A small autoregressive pixel model, trained from scratch: trained on rosettes with rotational symmetry.
Rows from block 5, named by matrix and row number. Rows with one number belong to one attention dimension. Each number is 128 + 24 x the weight over its row's rms, rounded and kept within 0 to 255. All counts start at 0. Numbers have three digits each. After the name is the row's rms in percent of the matrix's.
# q: attention query, key and value (stacked) (model.blocks.5.attn.qkv.weight, 768x256, the q third), inputs 128-191
# k: attention query, key and value (stacked) (model.blocks.5.attn.qkv.weight, 768x256, the k third), inputs 128-191
q.2 109:106132141124149087120110148149103139126134176071116112145112121152136150133131123120116155134140101133111170140131133120133127130119136094159076119132141108141144083138118167117125104111122112
k.2 104:105093094108146129167135168144123085103132141117171136105131154115140106096118115112134115161139131132117148118084141151134129157096113120169150111141132168155124108150094154126119082139137129
q.3 105:164149137100119125130091186118132136133104102137128151127098128114129129169133176130156113139161121142138137147084082124155109097129110127167164143121127195099123146133114098195160094113138104
k.3 113:141155133149109130121135164121098147134126171124154130120135114117128102178120094113127124115163124169184140111128113139121164187144164123112066117136121116090101145144113138175119133107131148
q.4 107:146152115126116161161098151134146118114088157159125187147157143146162137177132142140113137152079091152110167145113143077166135104106140133152107102139129151127157115174145121132129165119127107
k.4 103:104107093144124126112143134115111114121141160088131105111143124115126132123188169085147151122106108102129118180165136096110122088132135104117133126164162093111154149124110129147147095136158147
q.5 107:116167118102117116092125121171154144128141133131117127102132093152158119125114108137086145100141094074124150140132128146156141129077108098126151111157105142131177118114129100159134099125154172
k.5 101:133121134136127131117094097131146187158162114125083147148101128135116074132114145110134121130145165132117137122110150185171119129137112079093150135151136128123141085127151138151120142099122121
q.6 105:120131143116135122142109118089120085108132139130120163126146133092141150189164088113139140096103151114112118119116122145142180152122128121154118119131139109112147099103127108138095137070151105
k.6 104:082111114135105120157143095101162118151139123129120110145092134135173137130105081161098155146114141161160133060147113158139147105106091134109152114114176173121117080084156109104124098096139128
q.7 099:133145137113111117121135134092081128113129114167144112158102099120139112140114150099155135148120146112142069192107136140136133101138108086143134120135069121170134078149113112104146110168130121
k.7 110:093189173124118138158118117135081105166156133130147145126095133104143139085148094069095105156108131120147123127150121136131127125132128134147137086125094143181154131126113148156132127126114130
q.8 105:200118182133119131129139142148123109089164133147148144171158123116146097154127172163141134135143172122140113141184126135139123133094157156115133093121104141101145135134144165126156143146148113
k.8 105:170106132154140131087115141132123131128110118106145143107141151067168138161155147113118138156137104154157118126134096172200146143179146122102122117136125128091150105117129126138175077107141115
q.9 100:133113113144134172159184111142092132169124130144138095127123138096081142098084144083121131112148156148126140081137092094163138157158158080152111152134130153164137106130121161129142127178113148
k.9 104:121125104154112149123162150153152121146142127101128136114135156092120135096090162134086117139116088111098095137127115116145097127131165142134116114132107110125101074161119123081164149145119114
q.10 104:144143066097148147112190084158134098118142047099111083146109139155114136144118133099111145132166179120123151109122141163115145135131138192113124178102151188141145116117143115163137072131105135
k.10 107:130070088130116098116103114126141182160103143111121159156129158141140101108087173106121124133125145140118112120122136157120087098090110105152134129103145131142124130121151118134111154134095159
q.11 114:141109180128124162165072135104126118122144095101116115106134132130127150132117133114154120110105156133145150140174111156145101137106146138118073143136169109117188108151094146155121107120142125
k.11 106:164123141127113126185141122121102114139125116094151130135139094132147146123128133135130105181112110164103155148160124140105125143116113123135153133127174151150159122071143095190104130142149090
q.12 105:137107099122121102143137126113115150130125175095117122141134085145058157104132097121150152141106132125083133102114107159123115074095134077096128118132102146139122115106135128150133119123122146
k.12 106:157139105143131142164123084153155147159119089129141139141144128117153118107150132129144180165161115122152148121115115128136100161116091099087071112142106158099139104099148184135087132144097177
q.13 104:124090126100100154152125151090101151139163128117136093130144094115131102115136119138136130122159126118138092195114081120115085099150118116179111139153110135137136110108127118095155133101140094
k.13 110:110191126149107132141134118100113137132165059113149149121170122116098059127126130133173157112081155136135152124144122109158167131128138109184136133145118122111100138085101173156120117096125123
q.14 114:137126079164143104131122132149098163079134141136120133137151176141111164166133157158081112141120179143122131156147166138117133129119149129133124113133109155117073118122100126123104109101116116
k.14 110:145140114093158128146119140152120140139117146162132119123153106084080142165116100148058103164115149149098150135128133100147116172117117155121146132111103102167144140143100172154075100112127126
q.15 112:110151177124137113132117122132100121137134127115117141146111111177120067139140135098151128169157154156105114114126159150168136183142101171099161133161127152135148138181145110126158141120165159
k.15 106:104106168114130129124127134121109142195144131154117095133120128158141063164111171105131117136168123134123120135113149133159152138111106123118141143151140175119136090120140070149170164142154140
q.16 108:131107143083121076103147158085136129099107115167122109166100122163110142097117059094147161115118125112124170111168114141113120143109099094101134142147145150141142142110153113073107110102091177
k.16 112:110054135090123116126102112144112157142122101101123095160116121151105106108114150190149113139123100105135162138124121136108154149111109138092167114119120115149147167127134147167110104144122192
q.17 115:170096155139095137157142160119113112169150146142133157119158127146100129124117184114144103092190099118079099135129120168140142143109174178117094152137140150116124163160148091162099139132129116
k.17 113:161099137114132090083065115173160103172135144091165186152192061121091119135113116111114151130090117166103167111114098144089138140149111130103128143096152130131116113123158125087125106127141079
q.18 100:155124165139160112103119096108091140111153140135129160134126110141118100138118171125125134190135142170105138132125139108155092121112100151150079117161113157122152115132097146156102159133135146
k.18 101:162080100128129138124110148146101143146126176088136165078077142119145103140133182147141144155127135130148153120150146115149160120140129120136102143145148131120100134124119143140152134117166160
q.19 105:125124109132117097123123103093118082118180120122147118143103131155122100125147115124087120136124111107109141183141127114147199147173152056089131106153156142138151108140110111171135166117161140
k.19 107:205140100139149165073137124141130114123131090135117094122154143150106112154119122114146128131164153132141114112166150141145150133166135132133139144161122150160181145115104124153103173125169142
q.20 108:111127178141113104116165115137141099112108135157110092124159133123132112083071097091116095139081134091115107109071117101136131079088100134147117103127127086079157111104102118073133110105097115
k.20 103:124118156075138061110147157155160150115132155073146141140152162131175114083129160098186168146135122082124175109123114143126138096108129154132155092088099098112163155105129114133103128110175103
q.21 102:126137116138116126117135093126088134136132141113113146170123072113169123153112173124141106110069151111110119113109151172135146091147131114123126143127160091154130118130104129128145167144117108
k.21 098:147142119123161109099209125132165136173146131133109138140128124116146161098117147119131167117130104137136110103150104147124101126134126139158165114157136128118132094174126137113112153140159135
q.22 107:148149099113123146121140120120149131141121142115143123149115115142091110114086124116093165100132145139175107132131113136071068134134097114103141088102137112132142110138148134108153135128104111
k.22 107:155120112127073121116139112170106144162161137118117163125124152133098160114129101142144162129115052156136100179128110146110093130139113177118116145133104120151160086120150132103095135124136133
q.23 103:128120129155109138159147135095186166099141136119113137136155183138153198160108104112162172151123176125100147121152132171123131117114119190124100137124092134133100118120134154128123118146175128
k.23 101:119143148134114116108154152110130121105134134124095133095117097112094132126112060144120110118164127128122125182168084150123154167079101147093139079137124140095102130148164124143161136154144081
q.24 107:098136120111124151132135114095087128134144145127111147137118121104147109092133095100113140153115087089102132100129161095109111158123133083131200161144093143093114131116144165137113156114155099
k.24 108:108087146116132139123098141150113164148119114161160121127195145147137105125110099113116093084102126142175160128143152121116138156119153110084150113116135130159127106182150098111121127130163098
q.25 105:142141098143126129120133148142172133104155132117120139119138137110129144103102131121141104082146122131124118132131148116151138110153183117106152132124126172116112157153132141149110173128169102
k.25 110:171132126132102158115128138180163096094114118091151114136154154103126123147135209123128153103135091148151086195126167127147135137132098108130131139113156167161166154129155103132110094127127109
q.26 096:134098110108105113094101086137115143173141119121179132106128108095082132111130169090163130139131146118152092138123144098131157148114066140132124135094128143120112142162111121146143157141112149
k.26 102:135145147179173131094122105118119146137130141124097096117115104161111154111079152135129139121116110100116103121162113150106123126112118109176137128095116120167103110101154130164154128125114137
q.27 112:101107149083114100128130128198122100157141124074132142150133160124174099133086117164125082148167151131118106157164120157120163138113160097131147150104102111159096113115110137119087142172149118
k.27 113:072120161125143106088114138131162122099135078192106127100166128105148127107103111156119139130194134150146133135141147137173113115110111078117129101145155109153106114100101108158119147126113092
q.28 106:118162106137115100139131145125130138226135103130102108170114159120118149151128124063148147111138170164150152102108090118146136138112108129104128100132124118129138124134130129137176142142161143
k.28 103:142128124154105118156137141155136132177092135148147144111123141111097065121118105122107131164169123165118161147147163134102116142082121135126141092102103108129119125128103163139130175146172144
q.29 106:104130138131177202108114116115122129131139105067105138132135112116104107119125142131156150083148167129158101134142117149139138165105130115093161170120124129146160152143162138162137122128156119
k.29 108:137134088129120130157099130126123133171137117140135141158119113115156127130121125133155146150126128157106090130173096115138131091156124139109087115134155157120155130158136129103124153144099118
q.30 114:088121188132164093106141150135170109158140132099172115107168126125132127148109065151150167122102149106112133170128138125132149126138125137116134127124097126150127148131137160127157183123126140
k.30 110:129092146173108164121129125055126112139140136089145130127118128157118156131097072169149122180145106103094129139144123164157171154125155119124106091154139179108138117100107133148134157134112130
q.31 100:138126113163116143118137084191133118121170159123119096149106132161159120138130143069114090134151133136149170148094131180125163108161115116130171114135118120138170127156152121129130127106148139
k.31 102:115098103120155108136117106148114168129157121138166122118071154149117083155139159103138123110176131118141109184133159134156131137114081078137131134146123128150127125111133145130160143125164122
q.32 093:113133114059131117140178144122139138118141133106113148113207134114110128142105138120094105151087118151163131125125116108175116109111105101155088133170096141138124108088103132128137168131122128
k.32 092:142085111115140146171111128177117180114101125137137123172112131138131110172117112089166138117128121163134161137117195124124111146116140104077118108130164128139100136143116112166153098129141153
q.33 089:128102115134130164138116122100102140156127150102147156158130081170107157120124123072085132166157111122145150120159112155139096160123171163148163134140168139119143129139134095124083114120126149
k.33 100:145077113166140110096116193169153121165120124093148128112158117107116110152112092107152126077117141148090104098115125123128099123139125133135139103148103157119109084134134100120131146117157102
q.34 093:122140035120130113108137122137166101119180155096156149129199133159147087102160153172124120170155100141142132107114144111160151122112108089147075123143124125145154095109128181175157163108087143
k.34 102:172132134120157138145160141161107136094161120154122175149085139093135159106144145097166154180148123095115153135079141094142135144116137159147135129128133125123111180090136119144112146134128112
q.35 093:132133162152151151115124106134132158118134136149142129112102171149113111124162147135111114091106173106154099138110134109126134139190113133111146093107164115158146150142117117075154129115104128
k.35 092:129132087099118160119155147128135160148142132116137149138143110126140111141116163097122134103136128087126116144105112100151129137123139124113154122134103103128129142155099129159142168109155126
q.36 096:108110107124101126103093109108131093096130117150091151136122131120105111110129103106108127104076083101070128105124155097144136128122111157113137083138147088084096113131129143122170097117168117
k.36 094:107125123105115144133127096148124145124161080130166111129150172162151140179136142143166076087177069145128109161101109126108095105130089094125154150181199151152117169150173140127126113142107106
q.37 096:152146066149112119099146112103101103120110151141117131076143122141133152112121105119087128150112138141126092085101192107151165124175142110112180162119114150131128137142146140142121130108123133
k.37 096:147089143141095081115127169109148143145109132097143113149133121081113119100123099117168118161087102108124162179122143127146152167145109155117157106124115135145134154163142155129102116101126140
q.38 093:107148158138132148100146166143169118143128152170111128125149136142151122163111128114137144131167120122113121131102130077116107098103103166128147102129062114164105170142125121119154138084158118
k.38 091:107140066151124148108084117111093154169160151126133158138116139129154119088141092130160127119110150121113143111127156120157164156116112127135118123110079120182121107113113168154104152139125114
q.39 097:142136124125122132137089144114166125135097101156145127151153155132135145152149122126177081116101141119106132196082139133129168132128124127160091074093129119106121152145096109114079105121072128
k.39 096:092101130104115138110133144121084098111099150091124124173117125131127161137136139134059120116098136131136121113129126189085136115070127141116148126080127100129148154119113156139115096145164135
q.40 097:177117140113129155159140116106128097144100109130144122123085151122163134128131128156129109147152131154143149118148141102087113145112140125134163159105119086136116107121139094130082158100136141
k.40 098:134106194170138153137098155096123082076137094138126117109132170154136186108159152145168152095108127122147119135127133127138115125134099099110148102108102104141154118134119093111110160144107126
q.41 094:149157160141117131143126110087149143173119112158109145094131132127126122140098186087156118131184106149147124129116114114134126125179148183101103113112129124113102146134089154193140137103131116
k.41 095:115108115144097143142102119136117092093124132152138126138149125128115120135126112126139148076126138147139100145133155094098126116108098135168106167125131115154134157096118128171140114134156128
q.42 095:090083135118108143127086099089124176105145155122209132122136177146102118066129090132143117132132117115124082205087121123100103145147164119134140169121085152123132178145136140126162127130063147
k.42 098:130128123173101117150172143129119117066126112137159123129139101144131135173132112099115137103127167117124117166140120108161142137101123119113137090144110114125112139132147105155134155120148088
q.43 094:093144064128113132128191114118116120123116140141101105071125146118151171124097132141178146130118131121111150094096106117162080150100125129116074139146088123140116163155061136150139131149151132
k.43 098:160133092110173087148125166093139127156155144139132192121133091128134147118141085119122143138140175146086179134108113141141152189122156132151107134106169137118133124143097170134144122175127114
q.44 092:136115130152136100117115085167120115097151155137101099088097128142149185118111123097125139092165156118112152106115134125091112112119142187133149129084164139156134110169145155103075129121124163
k.44 098:151075165167117152131129147138166095149128147134155109097123127139124098141125164138126133159106120138089159167090154152103168137154104147107083142112131114121110132133108172147124119179162137
q.45 100:132092073073116160111163093095144124113142132106172129134100112115086098139091108074140124182119145141134134149135149115127104107146105094120133166105128101129109135151114149144118088120110139
k.45 096:090111177107148120128167156180125134126120122145140170103146119089160140091142114105139100129130174172139117134125097135142143123117137110151114132137141106099113114106133115137137146145100108
q.46 097:164135153123152094096128114174163144145082121126153113148171116140114109099106120126103147120092112166104104144123151139151108141119142108153137106149110127125123142133133126144119161128126151
k.46 095:137099114141116114100145139104133140127102166083132153139134164139142112131170168156164101144113127066137091145122125102135200147143131114126155107132154160068133164112113142109130081172151123
q.47 095:089128133134102064151157117054112127113150118216169134121148105126145125167117148114092130126071088143118154152147118137144152120114126104119107131111138148078120122113111139132131106162124122
k.47 088:159125163111127128166144141120108178111121176127144122176166136124151114067131122099113103140094133181148125125088143121091119150146124170111104117105164138161146091148172135148133118129128163
q.48 102:120117133164108119092154141078141143104157196193146109117150130118157110126129123129145107142116099121132128137122137135151144126153103093125131129105083136095120120161163137145119152104146172
k.48 100:160139124134111151104176121110134151113141134121125184128132146109138122101110147131126137136151154077119102134130119160076142122151118126115113107129138109101138136105128176129137142126100166